From a checkpoint of a small spectrogram diffusion model.
Training: 11800 steps, batches of 128.
Data: trained on tunes sung on syllables by a formant synthesiser, 39062 training examples, 38.7 epochs.
Rows from block 3, named by matrix and row number. Rows with one number belong to one neuron. Each number is 500 + 40 x the weight over its row's rms, rounded and kept within 0 to 999. All counts start at 0. Numbers have three digits each. After the name is the row's rms in percent of the matrix's.
# fc1: MLP up (model.blocks.3.mlp.fc1.weight, 1536x384), inputs 0-95
# fc2: MLP down (model.blocks.3.mlp.fc2.weight, 384x1536, transposed), outputs 0-95
fc1.410 091:380504527489621449533426505512555528456421495514570554529455542487471491465505500540510447509489468535528518510498484496511544460491517556562509460491622567504475436525476489492488450611578512474518488527519437439473492454557530538569501458479499495467483461510441439518421443526550448428
fc1.411 108:507519410461475468506464571518534541496502469451497517495546487523462446521498539482552503492509453578506488521563466488480466549511393443452445457433577514507538533552480448518471565515557499460499461577579533520511512484495490484383436518438488594509497524520470496469486467550458497418
fc1.412 089:536546557488481511447501457503513494558507555514567502460493430385478492439590452517481516490516451518495491446492455476551509513506538512515537512459546504459489507521459445472562449462491488538511544529451493448517458522520500521515524513517534483515484515467460565547519515510464537491
fc1.413 114:480447523480487513519521471461541511563511524469443504471542502519459478498535437481571460525448469503552553471488521566459531546463588437496474519473448595511532499587561496542522407451475415547596484482507507551435473477491522481545517508519466493450477446530520514518552463485514545496
fc1.414 097:538436347470508524484531470509513539488511534470531492451526564424495549424512479575477517529444421474505520502535520462505556494472480531485471502480556505484520395556516514411450530475514490469507480513496465486514541458526544505454492532500538486534454511528540542495497525481492468469
fc1.415 103:559366449468496444477535479470522561506547481496520476553454482522498478512499417532515457452489530483498546465469499537588548410546529559487550535512489487473481476518529483491499496445536463507521549500456582588429503470578515522468497435552535563526542575559504509464482503474473509565
fc1.416 091:475508505487588578496487513520504438502493459474527558479549550470545503578554481529506497507557519530474526502556555507517544461513453542478541505500468446585388505493532499510527446485496518638463482489479533538490521418539474587536548494533446462446542442466538499461500463468533488503
fc1.417 098:528482445508540495431483513564492495486427493506451442539470535546519518492498481462460530526562519454555560510543444581546492446556519580489502521512489534586455530505471486451516570535510508484519480501529525548463543511539507546507444480484533551475541538475521453423590461522520526503
fc1.419 079:527416489553567502556543473579495520444478538510552465513456448462536518558469486472489478515526532480502460487481490523585477455453560488532453561506411470481447546521506496519514509541552405571458458535488548567500528497532582427472425478446469561486490445493497544556416562418468505409
fc1.420 096:481529428474515473467487530456504426549505538511503458493469587476586500540482486476528561516507546504463495517466489436547500504494470512518542522543480514567482492467486434544499542567482407547513498545484553591494539544538500519538496520472471492395474481522558429502434431485501491475
fc1.421 099:537520592513481484444495491450517492547505492557527488480492475527501495456498571522472531480454515471524484551508510443455473488485526528523490468553563495469512509553467520491491538496509551496529506489447499403513513548568478509481436406486504520459483476427587435520481529496453488572
fc1.422 116:506519445450537495575559431529510483593506449453482514596495513499495544533467564486486485485523496500441562519506492482496520449520433526430449511457529486501519492449469485489585566394477431495514449521589482424586420566559489491528528600487511492500548533509538524489471591525510507501
fc1.423 098:488458486581468505458507541548510493515442510480497568592542529461483545505501504517492520498493497505490465540503523577517484438485553443536484550462462519544484494492485476456537528508533432490553493488508515563502471492536542467568490507532419447513581511496559515487501537450512436486
fc1.424 105:542559462573457557521483482514521487452470484447514567470518556490534522519461518452514516429442589496502547499488573524475489463501460479573504429549494491483495517489531479553480488573433565500482516433502422509544482480474497470442505501486516556489472494571474512424519488484563523461
fc2.410 086:423534529482508562552464543490529560489502540472407546495496480446498546500471487489465505497607524540491492512495557520452482531459513501534524493474567528475483448590473490494490507498441478524531551445461537505509516474504501523525492535438493534591497525531527511437561471425461450456
fc2.411 109:490485498463461477441521468494479457476544562553535456472564465514545492520475553515538514452471485428549522544597494599518515513524505521523542486447494544515527489479437525509442493438521561483537440527522550455559484479519486486568512535515558553523478469505508554575469534489512470586
fc2.412 103:413447438477496534511510528507469532463535473490408555483514576592449512528447518473541530517497509516450481545542498516424532527494419453514452470533504492539475465509539538521485525588482522489500503514579560499530507514517464524486446494450502497442568504540566457487506464532511445574
fc2.413 102:531501540526524507468514460608473481466579484541490486543556540445524543390517530484480478506487439452522494494497516472607536500519564437525506510529465519484463501467481591519439409547525514545449503561516515483430492549571445486459494566496500492532483528496431457501487531570542447476
fc2.414 086:506530528539442529579464442545494433515516440503474496495474511469471475449550513368543481463534529528512491485544500595559478486533538491518518534541526429505550575467420457565449518448503508540459577506573546428506483503513449492451544529482504426491446467500443475506556483442548514421
fc2.415 097:472609509518524567521489548486461448483474549457489576481555495497487524481493584437481543549490424505467497515530551486424490619464464484472517479535535494495552514548461521479474501585479496459471502514505412372557479568453481440516523550439485471495454438523526451564530500529515530453
fc2.416 088:571457514531482441428452467555522465556481584501503413565442526447545502489470488478511614522501510538465557523473494533500518468486465487558530550508521502569526480492557496488557497509584451496530439373518438471463556548485424502551504489552514477460498532474559513415466533448559445531
fc2.417 089:467529518497452468522556478526491530552556494449496483499453546493504514540539559481457592486449461556434439462488556429474489546510457422589492536448554516499568531446493488521477497467491540572474584522544467517488446509498487474475530507440501425474436522530531465606471523487509480403
fc2.419 076:451443502387421515504555472527416458503490473511493444501449508468497462502465468483478517490502469525527493513513482507454545481462413509470554526536478565516491515552471513504493510530457473500468463514503475461476574441496434458425445538434514479504455494519430472497484453619543490498
fc2.420 101:524496545494484497576533472561492504459431490454475547527524409545442536446492479541493491484476491505516460543574459560420472461467531466491480456459473488455482533508516548472481471446500525500478484505515448438506461495445452477483448471550494488587553541446382536518551547517463570523
fc2.421 096:460440491512511514524555532443465495502474472432451537472501511466514521529540588446495474534539457567476590512537423556463519537533505455481473472486562542528479482515513526543411497568474517450472473499454529502360422544438519498480477461528459491538554472511448526512517472490517475457
fc2.422 115:493435433428489452444557466476498445459499504554582457485425528460524490504455526543504420494464467564464508457528493476489473474476514471552551552476515509468518503544526575495481480588506474529534475574509491526532552452543462506487507568486529527471532479491574467470500530530451466488
fc2.423 100:534519514429530529540504484417464496495543553532509425467473506570574517491509509527551507503525480483487530475456461454488494517486428501473447497548497494490451533525534473549501467463445547491479482507480433444500563486453459512420480538457580556499432484534481502493502457549507527508
fc2.424 101:492421512449537451484547463463422585510510541544502472522434455503499538531466512554459468480574435481434498438549487446520524492465532534477457583487492439486536472555448461489542507519598474499486488503556577513545475510531470523568467528551451492480482497446556455525433505535468438569